Rows from expert 3 of block 3, named by matrix and row number. Rows with one number belong to one neuron. Each number is 128 + 24 x the weight over its row's rms, rounded and kept within 0 to 255. All counts start at 0. Numbers have three digits each. After the name is the row's rms in percent of the matrix's.
# up: expert up (model.blocks.3.mlp.up, 8x96x384), inputs 231-307
# down: expert down (model.blocks.3.mlp.down, 8x384x96, transposed), outputs 231-307
up.7 104:164164116143173122168116136133130149167133084162133154110129150110118106102134106120105108090127090105160130117148125111082148134148150120164132132100130121117137161158091095125113125182131101133146134102161128110108143141106171105
down.7 108:099098138157164136114100158087133128127148142112151094143123160099100102122184156128145091137174184140100135138090117133183123138112125120175174113109117125132129125154112123110128168128104135158153121171115157181099097123095113085
up.8 103:134116104167121156110125094118145182141110162127135125151143098104112111165122169158126138133130048155182119125123139109127139111117109112159099143100137154118115153135123081186168086122164112132137157131183124090111131146127170146
down.8 098:125151136185130161134114143096138164107124093161096090170141117124138119133176112097100179110125133123107105125127127140097126140133158145107117124084100130142149062133112149078096131134125120163116105102128153125187182135121150167
up.9 107:106115122158161162121139115097130096112156139118171140096168112151134131142075118132131139114107142165143122084156104165172084138118151132128149089125119103161161089118138119146115118145084124160131160133109135112133139155094107099
down.9 104:088095116149109139113150137119111109141113110128137124148120149127112121130138108131156124067139145111073104108114176147153130140132125140148091146112101071119151145123164124149126119123169131117124127159148132135113062131091134164
up.10 097:078114108094130160153173141137133081184172145108149149091135142124124098099155127166141111143133144085130187127128119110113102157145139112105112122151123112114128139120122191129142159106131145155076140131121101139079127123129083134
down.10 092:112126089120118131142101144114112163129123102125136128134165130142112138105127170122181137125163110165141099104124115106100146114132124143125118107111143128128131093127120137129163146133114092148118138106152108126114134113124125116
up.11 097:134156097109113112146115136103135101161127114135096155155094133154133156129138116084092097159134129120134115150124115105102118075085101157126123091074137149118141131123151131117112118116111170121122110167160151172133094124125097178
down.11 099:166154120141148138104134127126162131139147140164146139125158105117086134121097144156176106107118149127139096140095154132133070100157094119124094147159133129147137156166111112157157117150142101155152114110144143066124109134109156116
up.12 112:120170134149141149157126099144069141098149144095139104112124109094117183083181140105123139179128137107164116130138123115141084116153144110109143152119163150115120119105092114116125144140087115136112136106114131124090158147121148115
down.12 110:163128134089165069156086162129146159131117145096145144145098077139154140196130115117159156142157100112105097089151127124115141143144130134123089101146138109125139154172140135099127108113172108111111082121121121107118091137142099164
up.13 084:188124159092119124143116154099103105102179110123109129106103122178072131124169133146178150132147143122141126128109147069192135081098149122128093101125139154066136121158119126140118124141148122171104123113156073089112149160126117146
down.13 084:149134139147112148132164090151120149163112143149153111092135132088111126127137161125162094127132082106126127143129133123098124109142149171115138100142121117149132119104100137111109173156105151131114134141142171172146107090138133104
up.14 105:137145100087149117110137129095124113160138168130131132130118099134093130114121120148135119109117192134119151153135159116129097118177158162140117129110132145162135138146088125114113144099163147110142167119110142131157126131129168115
down.14 108:116103140146129083129142113134093127163168156122111112123120131122173165119138140122143118133150101096081145129120107160127171122117110174122132164138134121146130081152138128161113155118149132145139129138191144166086120168120105169
up.15 103:175151150138134131147088056135125158145154172156141120131088097130111124095111107095138116122141122147115093114145132126207153082101122139138118143132115129101158111148128169144107141087150147083127156095170104166079148082124106142
down.15 106:137140105121143141120145149143162128098121135116112113121139138144180135148093155139141165111111080134142168166106104135125114113130133120119157119162106140095159132109136098130119113114101131156131064156115149126136132120108147076
up.16 101:106123100137142122128151120127111121177136144114156131126154106158137101121107125091138062123145136115184146155138163102141134115150148132070172130134150128174108084127114132128137122098131118170133129175147098138153128093140155131
down.16 102:132098122147115138101135154129122122109165096139124141165152142144137101088120136134108104140117149102106131114145109152087170120147106095141119122143104118120113178134127158098151154099158128153120126118142137128124126125168131118
up.17 094:156133160127115147137097110114072095158170133119165153107089141146132141109096124162109172130130121097110109155165124170113133126155095136106114129120171139174095101120142120113104091083137132133145118115137114119111147144139167157
down.17 100:161142150149138142121144120128115144125130113136160111119135072138124141154135151133103139128125111141117155158107120099141130141125131121159137121170103143164140102102108113123136173132084156092125157118104150110116126094149111101
up.18 107:126155133151091120138121127067111119146153143161094106094133121112126131157151126155170158131126143133170137167156109168173124122123083102164129164146145147138106110140127096065129130133142157123137145087151117112160159091147078172
down.18 108:161103119093156154123127148140098150139135085084136185150096110118123136157147111090138137103121105145109104112136164080150135138147163156103151126136099130118141103116151114136129149094134116051095128139101097145092135122114111086
up.19 101:129165127131064159180133096115121130158138110114118136141122140107139122149116119157160112156170154128142152100127151129117118122127088099062106118102136111060101151146135148152126131158150174113122124125127107150157160144119122094
down.19 099:165144118143160093097114163157111191134140150098133148152142151125097102108123136142118116153116142109169133109110108145129140096142167161154157133116135092150145119112144097134105140124113088148138148133209109135089118090139107137
up.20 088:131084157138172114122131095125124119115094134132171154151137089163091125140113145114147143080180186126122153122110129162127139124152146113123142146108178106112119123165138087119171090085135136135146159159136143084095123094129113112
down.20 090:141087128106150122125133168147152170101149178186100142095131122101139137131145115110117133140127144160116123108162095159128103136165137128122168133117105141107146106153126123157144147137178123074137131128124092094192127107111148089
up.21 105:108149099134121129113158105080073131149148158179155160142103145150136131126140060138141096135128184159129117145136163099123121147121142098122138137154147117180115126121100121179135118112159089159185153138141134081106114143143081124
down.21 105:105080113094145122154109131133100163211107141089139102123157117159155078109140155155152134123197151116112149106147108155081085097130103110104086088121111093110128118110114139096102108136163088115128104124092149122124138173101130082
up.22 103:139159175093118125172150111144122117135154104145088151142102122125094156067091128128171182094140094144100147114091100134120119147106146105096179122166083163090118088135140183089175093140193151159109108069140114115140108102123103129
down.22 097:117128152142135105134163097133096135119172165124133103135135132117131123145149136151145157135072149128157114153132114090096118098097167103182164145172076105070146120148134113137141116160083135108109156149117146125139131126109142104
up.23 101:156121159089121107137112118132089119139126099127086082120136147105124108107083146099093067141130153101160140132092105128146149098112125127134149123099114117154143117161139165140133106097122120111131106126122153149081135136137122129
down.23 101:168104145093131140113082090155164108150100126160157150130103135149125106127114158117125092186109112164126116128116107147091138141106110145124127161143169120095132144094152113182132111120128146148118147161112122130113125147109087121
up.24 103:127142150134096107138145157157126160137133121117146116154172136147128147097161092093115129129114108085152120131100148139129063139134178121107123096151141104143139135138113115095140145160084131144114153158166136063135110093147155135
down.24 099:142061143113122115139126138140124115106144117144115088117123146156164081147146177133161135174127154155155128127138158108166187137137155106147148153169131129142110141141134125127142151120144155147126060091149103117148156118156100117
up.25 091:147152143128099080127169146128121083125144140103141102131121149092144128134117116122098155090148095108168122123171159153100081144102112108149130103121089146131131111106127117129140125144121154123121129146130098110140173162112127158
down.25 097:176129105085136136186094106110119155086140147111131141174169103100136141100110117128129119141151101141086146112106098124159191112122112156110138115116155129115108167140139080154115130143114084116115159137157127174139137136120138162
up.26 109:136134103153104145104112133100117114075118139094120119113121153160114110144140142105122084158135122167133134133114135167087121110096161139138161142184090122162125160107099125149143143110115167095112098111148165135158127092133146144
down.26 111:127192107146143132163113127139152144140065119141140137113087092123110102104119144145132152120093117142129115095127137123113124131098142139137169101122109144135141127134112130118137148145147146115130126172119183131120159088166144123
up.27 095:172097127112117081139145118133163145158107131132128132124129118148136116118085116152120167154144117109170132148133140091188139115152096078114133143116161131118092126099142138116114115111168129109101109118154098113153122105133140166
down.27 094:120172086107088105118132107161102113145138172124131138122130120139152169119083149102158117155077116136147143156146135116149113136141106131121167105150113156137153114168120133139142151127099087188127103119104125160108134133112124131
up.28 098:103139121115120134148123106123124143094078189152076131110112116097082151100092077122151138153089120118105164156107135132137086129150148098126114119138176070080135121111091091165148125071122125110172124160159109117123128176137154135
down.28 097:116157111132102142156127163170094094103113144145124125121153123103163136128189176075122112160148087145156145145116120148111100081112117137126100124149131105175143116146148130177138166168127112137137118134081134112109118112178088165
up.29 105:132110155156125149123084172169134134156107117155097153107111120094087158153115134120128128138102133134162132131148175159137146106135089096103112114101179119125137126095097161150169139169153121171127116138157161080129139129132106131
down.29 102:147089128143130132142154116145168125148143077126154108178133154118130129137140106180123142123099130106112098095149100118163102163138158135104151138102116152152122156117145141124104113108094177143054127121125135123135091107175140119
up.30 099:143155138134121101078144114172174133105160120140119208138145151160166142148126138135119091054150151142110144169130159117096104122106170099102137144076136140114115098130167176136145115149132148106129149139101089143127135154162119155
down.30 101:116150148124111108141105133157112148120150141135126141131109140142164128137119127145140127135132099122128121137104170090085138162135110154107137131114154122139135165134143119174141121130115141103201149170169103067123098127137148114
up.31 110:149152132153126105112123132130159170132122117110114116110113159155107137102150130113099114098157144111119159161125110163141126110144131137116146123094166154148093147139127153190150108117103152096181127124153129126165138116142118111
down.31 106:127137134154130158130104115112163118155191132105154145172185095085163129093117130129120141109126117118102091116119115180068102123097126103151112137143138132092109098129095171121101120087158137173123123140129160173109115113107147131
up.32 098:128120121096131152100152142114154137156112170127136152102165181142094123160114117148126167100178173144130157100115164115154133094131100150144157105108138118147134128145162151137114131129117165089140164127157132108171104130127111115
down.32 096:145131109131140080132127128171136148168150117124107130189155157113151103135151118120114102098116137101093124110128115159145133132164097109152151151125137148121114094139150097079116141163137106151112150133147165109115173151097106124
up.33 107:153148154079151120107145100091150130117183125129158171148140138093090148116143117145124083077136135154108148113166150149107126128123144147097153105131124133175152124114086117117096124105119084123111145079130130111166124138151142130
down.33 105:084145086152163138099128127117127151146131130112062117128125138092126123169135143093099135138156159137165124136129117175144120158136093116122150145125107178098144126103147178118106164156138135124134151151115141078095106091088138129
up.34 108:096173141099137108133115100126157081178093147138110138170145117127131081118132176125160123102145124126129134114094117134156126154151177106065125147141157140140152110150107082128139115156114106082168079142121145129084135119121115130
down.34 105:102139145118142095099128139152091161102103124127118124154114136149142088137190130103133142169141097131086153178117107150103132115118103118122133106141128086120091143081108129103121157108175127138145178141137103103195137127148142096
up.35 093:103178132091090099113143128139110135129132129123138124132095159084084172101131122155119117115157103138128119158118171118140149140176147109141147106128123139126119138121142104144137125134094150143105129161174127122156140129140128169
down.35 098:195139093150150176106122143096132088125071140115106114090122135126109117104136111105121097119149118098125095100060123145149156129128117139131159119150138148095174173151130140136087143147134122134146141061109124134136087109171132171
up.36 104:117138120109137155127147107076141116141112077101100132099138118122129125126107148123116119167173140141121133112106112140131129149156157108114136140116110119116171148112135102108103124164135095133125155118128178141159146096123078111
down.36 106:122048099112158142184130082101146138125101099122128161139121155172077106108128108106126151125115130108094141117138152140128085133100139103143100134114158133150097150111122113131158106169161130083128102135129121083107103169105142170
up.37 094:060100115145104119105087085120133117088104136098176131128093109129122146142119122153146114120141100107123126130118127100122085093109121139190135154124123129134128127154089140153132150134144118157133134131175117092167127166138121115
down.37 095:135187105136109156133135131132122127134109101130129132184123145111101157137103143099113161129147151099178110145094126125111138127126136117141136153118182144100135144087135119093108136173138122137084122134121157095114121100148175131
up.38 092:145150133134094124140156139101091141106150167125148107095139158138121135132139115109082130112101131107156121118144123134128146129123115152153139130122130100115161103126095158115162114149081131135129118143113107094068110142109107128
down.38 094:132141179112141120070100101112148124111085133090169164151130131091119160167160143136071118142136080129147147108143116107106106124144145120133143123117153100149107173153150185136139105088118126145121153124136136163156113125156197137
up.39 099:154136172127132112127104090153133113095085135153146140161149169155164169104131103124134149135139166114127123128075125100139100162127112114124111117128149110160132084137137151127159183109095156098128093150107130087082129098150101143
down.39 104:117141111131113108124102149115135101104087131119135123087136135172085124109094164119116116162092166160119095153115149126169091132109121101123132118102117162108134099110161138111151105135143137158160131087147136119141109103148131069
up.40 092:156117154118113171134169103134088099115115154106136121147148126139108111100101144119137145114117131140083168099160105166087151146123120118150139142148152110106148159145113100125127126135149115120123108096124127152137147173151198097
down.40 094:118131127103150147081157125122155137108145113094169132111196161132116130142144148140138167178115119119137120118151122099121146191166120135089126113099144127097107115137106134122122084109144162109148175115127147152089113131174081087
up.41 108:082106121123104142134092125130116095156155081127120152126146120112132096156121121140141112144146114097086055128163159128113130117132093122147127100104140133138159131140161127140138105134175121132150121156103123099119125148118109093
down.41 105:115100126100150101114140157106154126108093125144124098126137119132115153147148126115115135145105093149156162110120111099151111114120154112124124145155139111130112150177101124116109118075107129110098093090127125127114124118129152184
up.42 104:174141127133146120110121116101126090153134160140120125157149165166136118116103112111106131142173111123108164124083162132136105133134161093088090119123100123131133153125156166142170117125158143129111152124152132142144122169169122151
down.42 107:099124110148096121159107087134170104137137151137124112110108110075156137167149109184152139147149158157050123118118137134145127154135124096142098179109137147178137120141093142138119154162163159150094150132134120140147135144069109142
up.43 097:121140135117110159140141131116148159066095145103143127127140146150129152149152120105137156099115142106145132151150124121116188155120084156151111140190152147126134126103169165148094135105110105135105142123145111117138137127151136105
down.43 094:135083176145117120116140103118138108123109108131109185111169139122099154100127129124126127164156076120093124083111136115167142125098100133134165131119097102111114168157096102146110091124121157141148132119152082138124127124157153130
up.44 104:153140111156116112131114124101135138135164104142100088138131143164160097147082115125114098145091061084134116138132081208117129099124150114126113111122125135179170162141123116129116124118102104101128110127093105131159103110133167147
down.44 102:150163112133123102136177157138123125077112135140083115092124147119143124128101175119124086119127113131125113072093158121111129104150126160110141102140127088143151122119130153146200114121131154117100118115111138144157140149149160123
up.45 097:080106108094109111117113114118137133133112159149134123103136122092138123107116119160124149141164139145101093133126079105105128099095145132118152094161162169107107104148151156150105143138160116151162133100146129135092131099126139124
down.45 100:126106113157116167081122089132147113094124129126100124122108119118144141133126122138181134136112142127146124113123156154160166143118125148129164161141113108122137104120091134120132179149101118119124088108111096109134124149115129115
up.46 078:174162124155095109157127116143113114148092134121090147101170141133142158087164126087124128148141129162137131142149141134131129131103096110122134131127158147139114115166155164151109150131114094118096113109156135124147109120116169176
down.46 084:129134145136113116152115136106144142150141129104140117130128157103126144137142163137113116142050171117118157108086145130112113086150145121151127127172114116150086146122108152115124118119155135164155111150147144112162101092145098133
up.47 099:135109129133119162164146091114116145130174125129117134104144100146127143083113134137077154158116151139106189110154112114128131116161156133083144116117132152154151117142138110144101149151099128140100151123112129120152157120113124134
down.47 097:149111130099147142132113154117157106093117120127156130144074106138121110116112108140103162154128136143097078111107127128146135149142143121134141088139146159140121101105126122132195097124114110161182124125126140139138127100137090108
up.48 095:169135108134132139140142150102156131140108125115104153119149132122170148114110102111125135096137107125165131099116156120167120188119095081149121147105124154124168116110080158180129124156145139121054093142142164137155130126166131119
down.48 092:115101130105126109137128146098099116148121137114161151141134133129131100128144176146094133147076104166101161121117086129105154154117107144138112140140111155131108122159143141127093117118134102107109119129195100111121137111145165167
up.49 101:160135138124183121088150125161107122165160087103092160126120157117118089137104111073158127114126122159149128149164157124132116118139158120095107120110119084160122109161133072182124128122111119104142165149120153125132153130114175096
down.49 096:139157106164103128099082135124103129110123156135146156154130101129117153143140146126112093154110105082115138112103133125160117104121137134108156103118138152112130116178123133072149161101134125137117122120094100127095148155090125117
up.50 098:116144101156121134136110128089129141186114134095118135105106108179087122147089144130093103132146145132123151124134156090102150118148071125114154137096145103145110135176157158127139131118132131162135118083103163142104086110113120128
down.50 100:144156163158141161156137119139128144100137093181166097102103085146132163161151140145120113099132123104126127153135109113091136134088104130112100124063149133098151105145123081121163103141118089135113137131090107130147177142142128111
up.51 079:131149123161149125167185144130103135100110140096102103124126123124138131116112113118137097149073132123085120122117121150137102148143133092169138161099127144129073115097125120144120141150168125096085093143130133133169133111139117133
down.51 088:132132135149094131087126137102152138114154095139145093137107116167113106117117135116059142151139127103137113130109112155121162115156098126096147118073135161158086114139107095149119162121135104132147170180129131120169162122119139108
up.52 101:119151083127125139146120111122157140193121162114122155098122117134126148129107119128129134165124177129126076111055125160100113127151144098156108133124133097134149137142097061137147146172149119076133119113179150136143118109144113137
down.52 104:122173179113158123100151128081123134130138095153110092145126194161135143103126150089129151098128102092150129110170140129176162127087145106124119152089131136111139156102191140107129116102120146148125117148073144115125082151171126150
up.53 113:106141121122108096116128100113126137134125102114081159132122107132111093156152081102126082094108216122110161143111152127104104110166125154139126106160108121140112111141120118150137128111181132116136136099071099142180137110113120120
down.53 115:138109149138105144120144134130158129133157166108175159141078160118112127144163147163120139109186145119093116117155128108125148114134122123130117139099131109105117108135112122153107135133115126112099117146157147126061142153100108093
up.54 101:120124148133149121138115098127125171121118094128144128085149111150131127097162084100148138150087164143125132101112118138150140116131105131131134153089088156105117063133115114103159140145158128133088169085138124121175148134099112167
down.54 110:144129171066088135152122123124153117156123138156145111086133118169106162094135112113089099170129136114141110139112111190112136151099129089117113119121131107131101126092118115139114131096126185136129119102115111107123119142126095111
up.55 087:129177172142158124115177117104160079140112113106065096143127120102106143150084119177128136101155103105183138108140126109131127108131152109098145126118145120154058112117110124125128048127139129087124097111121114141161151166165116129
down.55 087:183163159139111112137091130156157133121127160111149130132141127143101088132104118171117114131108155178152134156130120160133171101127138130140137138111147096106121137165092110097083106119161104111118165149132141161107131099094124145
up.56 101:118133132085129126144107125106096141145155107123153123121118137166114112141149141138119163135130140131143138169140128115179147093096128096166112069105154174123109149171119119154125109088130130153180161127154133166080128193109146144
down.56 093:117117109151105103147145125143095119105134085115136182092143145123116155077144084132109138138079169105096116155118100094125116156146114128134134110157153096113121108127156157105114149112104094127098120098106109147128128116105131176
up.57 104:140074105127118116121138084101127139122104120194124118192175124128110128101131152140101158169149136130102122157110132136135120146147120082075130182131161134116153123103126142141138148115125113173118144125154097118120164114125118117
down.57 102:125139161140146137153126142126143151189126093105159134116132131156127143118130135150156172130100132104093114138145163120098140126128137126147122120128121160130085154166163124109128128148148142157092167085166122143173168135143119167
up.58 090:120137131162084110136164122172110129120121150142166128069108108168103099099134123117132118121158142116133103112101141121160108134121109148141137120117142124168118152112162154108124126108134153110127134113152101122178149148134147090
down.58 094:158116125118109122125076110134096119121117120140119126139149142150109198105159092105097093122165131110139102120132085115109113128169138132155164147148116150139145092139152118131110136109186122080127133139177108106134152171162137111
up.59 101:142159121128121114152161152105164153131127139090086127170136141124101112114121115110107181161124175155131111147179140115118140155121117121114101147158149171121136133165140142197109127141154099107126126125109165147160146119093161136
down.59 105:093135140104141129116114127157138138117187135108138151144108154125114136084081106142178108130170121119121141129156136107149060122162074159147131112149105128132117109126125144152162174156127117165125140099164108158091084127165114122
up.60 100:108144141089119117165128086145137120119150151075158103158150134095126101118120134071124137166125149144165150135106129120137090096150123067126137115114108083157154110105116108130150127141170133118135142129104115139100122123095130135
down.60 099:142142124118139100087091120106114138121130130149132141099074170107137185151155130144148100112166131116122099099158164111120115107099128118095141148130103101117178142118118175133155073087157136149121127115180167105190160146104092163
up.61 089:161124159115151152078110106119134150135110103115127143149118142131090097119134111146130107136157112111160110154111126095142119130143102173188088109151079157124148098169169152127112128126134076197109115117130126158126101131122130141
down.61 090:095118129139108100134166093125118121139151172122134181142116096137111118125146156127137107093165112164110206108117160150131093136085148132122142123117080124130080131097109157138121142143093155141131146137077160104142147129143184135
up.62 112:098163115150141138132140113074164140150129114127081131126095085117161144109150080146101106138187159138128148143137145147158129126104152153117150144133131123153101142117118108137092146126141110155118100112143174092144127115151143137
down.62 106:137091110148096156137119120144125149138102137156146116135148159151122187126159162169192101116101143144113104105132079117114093148134137117129139141098146134098087126121109129121119157108111117119123158092169087129123138159089108105
up.63 098:152132127128123136164177135116135099109151135129154150129098074098135184115074100100117076093135115179112122116124105119154088123147140155139126090108090086164134178161124129084158133109158093103107161127142135149128128115127139166
down.63 104:088139118138099143117088127100119070152123120133083160159131115105108091205112120131121115152118131129135116154113087165151132172108143154112147118131104119095144074117101119119143169083132152079174122122155168139097183126114147170
up.64 103:099147124150120140130118142110136136123097118162098131148143156110108144092101160153112126161109144129122173124137120146097118119127113136109098148121151112063108076143076154131132150154126110129142131110113165068101123132145126184
down.64 107:116091160067134133135138143166178159131097130138150115135145121128137129123154100119109166112113143145188124122119167162087141138143148114148173139140090111121191157168133141161122098141143130137138106131136127112157096164127111100
up.65 105:132148141095136175138115104138104145124186124146089162120136139185115128097147139118104084129134156155162161082106133095108122127140149139162115092115131108165155146133141156157122125106108082130114107142191116125087107146128133129
down.65 096:137129115126165120132117100144116130124116139130104085120126087119136144124143172102158124128143152151099122168112129096095098169168172109130124153117157123098122110096100155139158166163112165126165115129118121117143142122107121110
up.66 094:129117121122137142123076100148129128151140083157131152184130120133167147139144149120131126104147165135127070109139145142121103137095146128108105131166119086152106093112108156142115108154163130175096165113120107145143133132162118127
down.66 100:155101101139145136149141147137114088148089133114136155135180115120131114094149098136138132100150084096135153083133150130105139119111113181139147152096154116108089142169126139150097105108113137102162149114144179115141179080115140123
up.67 098:149174140133134144151115094131139136142112136121128130130148105115105155147110160162071156128121136104130094122140176110107102122122114117089097082105170124128147122154114105115152134149175112099136140079089136123134126127173178185
down.67 093:130112115114125113148145107098078142114117109146121141156183153125112144150121138144108108098167206145102127166127142130121141138129128155116174113125099110186159148135143118097109119171100129158148120113136143068161154123140125139
up.68 097:106144134161117154139083169139108161127150128126165120106139116128097093108101130103112138116115127163122112108142136132177144124151129142083152112081120120102122104110137138117153144136132111130100087125116136157178152087114170113
down.68 100:166155093058090122123111110097175148106149106131111127173116141105119139146093102134146133111145185154111138134111135140111150104131163139123155116090093144139132109130119116151162136160116102120130128153150157095083142138136121112
up.69 096:130120139136109143099130108095145097152139150158111163122162137103127093152111095102157071121094090119117126126135149146125095090115112101118096136133169130163163111142135132094145093163112126128114103122152102131095126132139117105
down.69 090:182144116149127136090105205127121102132158104076116091118131143119125114118100118113076146134183103121149143105095148156143102093120154121125145099119102133155135114116127135173095122164131116158107168124120140119091170122137099139
up.70 101:107142135125120127160109150116097124110102155145135111170102145131141162174097120152173156126140102111133145139139111156131104119117126136102153154144087085120108156093138128109136084129137097124100168126144123152100134067102121135
down.70 099:161171112123133113092147136153152141139148138142152160093133074137092124141108129138137125160113135161172138090116142128118135096130101087146123158115109150148145143129139118146144098117128138160148106124111142084139127158104120134
up.71 100:111143137138108189170133132148097138121118138131118187096142129128138149120144169183148111141141115127127091154110145190106076104122114124151115108162131126129128118178117126130131075107114154158115129092123116101122096099126132137
down.71 102:107106108108150095124118132134120113132145102109174107168145138149169166144112080124103160112166095137116114118174168112113147086167150127088154143090124123115109120124160111108087109121166113119147134121117136124121125149152115171
up.72 093:156123075125142156111113136073105128074114183141111126115165109110108123089121117171102147134126115136104111156153154136148125144140102154132135149109125110107157125151090171140135121160134128105104108106086109114136147090111097147
down.72 099:128160129116104136162156152113140125113159122138097183138131123091150133147153126106087144142183090147088160085090145164119138126101167120168162161157120147148175151141120123133131135134090138147149120142161102124124098124154108128
up.73 104:150094084181174125112142108126118175144111145144132160147095145099111141125133141164129147126164122154147142122144112163149120123146146164107145108102147130171121108144118100138122140130139101123130186117123083074118137139132168096
down.73 098:125126140155133114102070157126133118083098122115103111119128124096098117119167129076150099160156163119143133107118147121097133111116109118135061141125099156110158126116081142078137168119113128148130095105140111153134102135107103099
up.74 096:137128154110116099123123148121143139134178147119129121113091134142120120119134133106084121126124146148114163142120104101144097116141121130131154099138134128051107106096136151127127146103132132174163127109118129141094075097129093117
down.74 098:132161098138147135155138102115084116143107125130089101098125137128088141129099125115129138112146157115138145155150151118104134139131096113110073159119159135163129120134111108141139143145145116107136129140181087149133161120134121123
up.75 105:089132123091109141141158112154133153163118153122109147123112102112095110106108155154118134138143133149151124089113156117129108148181112119116140162141134155104124128146150128131119103194145125122136086132125130084144120134140130089
down.75 103:106122102127140118135171160095122128098145104147079110130129147118153110154138126158141131123117113105125136103140114089166112125150143151092122134142116095158125155164133135122184091124120118163120107137122116160106076113158124128
up.76 106:130112143116131118123109107124123125146106128150116141125119118132074128079118122147149113139129133145146146100128146163139105155131079118136131147111158110164163088118106191141100111138131110107171133131087123126096153136148119121
down.76 099:102095082116131116135128136125149070086164129161097069075121129114145090106151134132107136105144159133125128168109103155113161126113129168107091093121099179131122150144140119142105119103125155132156110147212140129129093098140088118
up.77 099:168121124115098115113136122134149093115075168141085124172095134139159117071127129144077180142114093099127143103144110112152121126147149131099164145150149087122108112121142140149109135134116135123090108112137175109125118128116104113
down.77 099:114132168151120125114095105104092109106145155109186122087139135126116097159118123127155106131123142173155146130114118073153169106119148128132113127143101123127132153154111129141123145141105137089197151107100165125088080117109142099
up.78 110:191126141162138120089148099096160101129100106146152119120109108127081098126105098144097137142143114094118165128123141115168055111161118102152139158117174146110109150139123102177138132105174166142132163117091117120146130085102120157
down.78 110:103143113122115149166132093143108114123098122107090104157109109138094111116141142149092126189163075113121118146130124120126140175090136117145103107122124147110121178064168101083117101102106110101069097100124127138154106118134107083
up.79 101:125131141142117103123166093104137141139153118137168090144119115157094157154076092131150078136121119154163135077075122121080111156130149151184121110183126106134098129102142085122103137148078149122158134116136128147154114138124140115
down.79 099:113136162125130180097135116147129151126096175096107143143136115117111094138136096130161102113088150140138112131148116138125116111121120090043132137090073118099164171114120183131142148104150086155129135151167147113188132118122074136
up.80 102:128118077143113133168145133132127138143140139187131074128121096134114141128112175132136148140131134098116099150157118093155079092119143106142158106131132090143155118155136140107124133068129119130105160143122131165160123119104125148
down.80 099:138127136157118116145140153121148113114100095104138126129103155136145090156163118121129153106090118089159119136132131148082141139104138128130138164147122183154097097153167080165106134128087159066120093105154111131148140126118139129
up.81 088:143103079123136128137116144138104139128203077147102133132142118138141125117127132127152130107087123141173095101124155094129128126127127136145133137131149117106130109119110117136136111159130157122153138161091123122123074116139085118
down.81 090:142145118092147129111165126132120162109101147113159116066162134169116117125087151091153102167113130109110134145110163146116113125120131093107114135099127120114135126130108158124141147116184099134130131145104081166169118156103173154
up.82 115:149119162166126126166096159119185127139083143145143120113105096113140160154088110157148127106150115142090133182120121161128097165159142141119118154131131173185085109131120133137124091176121130109167155122124107139150147091175129148
down.82 109:183179144114140148115132142165131128117099117086105120094103113085155149153128098157123109115133110110185095120180160101135142119128117126110143138107106128104135107143138145106119147106166105091104116112108131140150098148135134137
up.83 099:082146117140110139171131113139145177132093191134117133122150127136145108139111136159170131129122142126117141114118108167111077098144134125125152082120172106129149155078114118143116100102099131157091124108117130141101113183122172131
down.83 103:077138169075130155107157150114142119119095122103148168162122126138130196165143086104100094078192153104138085178121087111117145134144153133145085112119140127163145121103142156114101137158153077137158116172128132188169135105131111101
up.84 095:142166127136130124109154082116095113108144137100142119151105155111159139142121121156142131116122084110140162140125115144157132125099076119116123110112163123139113104105166159090089153081119107187127099124127113117141171167121123129
down.84 097:126117171158127127137120133145163120116135140133122100111090106151118136098128117125147146121115078158144080133173169118124113148178154137118160147155064157114127138109151120114141121143165094117152124134119114098112126134125171115
up.85 101:143135145162099152121150167160110124118189121154150114117107129134124098120114082153160097133170115125163126126136119100103125154092129106125105144097123147065109079160129159158084089125105143117099115152146094070121157155090085143
down.85 102:154122151118156127130122118097088131140119178130166128120138119126129149118154130136123103135110091138104086116114095166132096123145148175083140111133150105175109107115095130138149106131129100127166097124117137161149093134134144104
up.86 114:096169108100085110129128125176152128164161120167175180160099176116128100108120137150147109098161162166120121119160134099123170078134148137114158099147096126138125093139105125166119143169134116130114123082093161123122090137116136153
down.86 110:100113130136168139088145138115060133185115151092124119131168124134111154113168083143106164088113108117146121164127084154170124175087117131132089142081135098112127114144098106109152104058123165105119114153126111144117133100115120092
up.87 103:130168132132151153123114157115162118132146101108109118117110126080148145122183158125166153144089153126122078136128139142141149121146167161127127167048115106118112111135109152156148124115159132156138131124139155157135107127117068172
down.87 102:092114124088128130149145133060131127155107159148163112098149137146124124129121144104104138129140134114100129118119069147139098147113105131112115122139133093079117139136199139131128085145059161115152158137170152103126164157134101092
up.88 091:111176119138077116150101163164127173112173148120104150138121142187139152077125135145124145136129135106122111150117130139152134107106137089141148133143130101120111155113149122115191158155100107139126179165096094133124111113128112096
down.88 094:150109169107140131101053070132140152140121067130157127175115166115150134143130097113088141116137133128143112159118128152144140123111125178163155124108119131117145126170129105130156148129137114116118130115102159122097150143070087148
up.89 101:115164107149121095112124134125121131110144102131180144137126180087155166138119128147140118180123091113143162130119154133132102103168082127114141174147117134142123170129091141157108128155121080172119100140126108138130132121092137091
down.89 098:144139080124112173100094197138129110154158142132143104128148121109146092123132122131133154098162106075140116087112160135120085120119141117112134138128121090109169116177173144100072110089109093135171182150145144099135132102100139104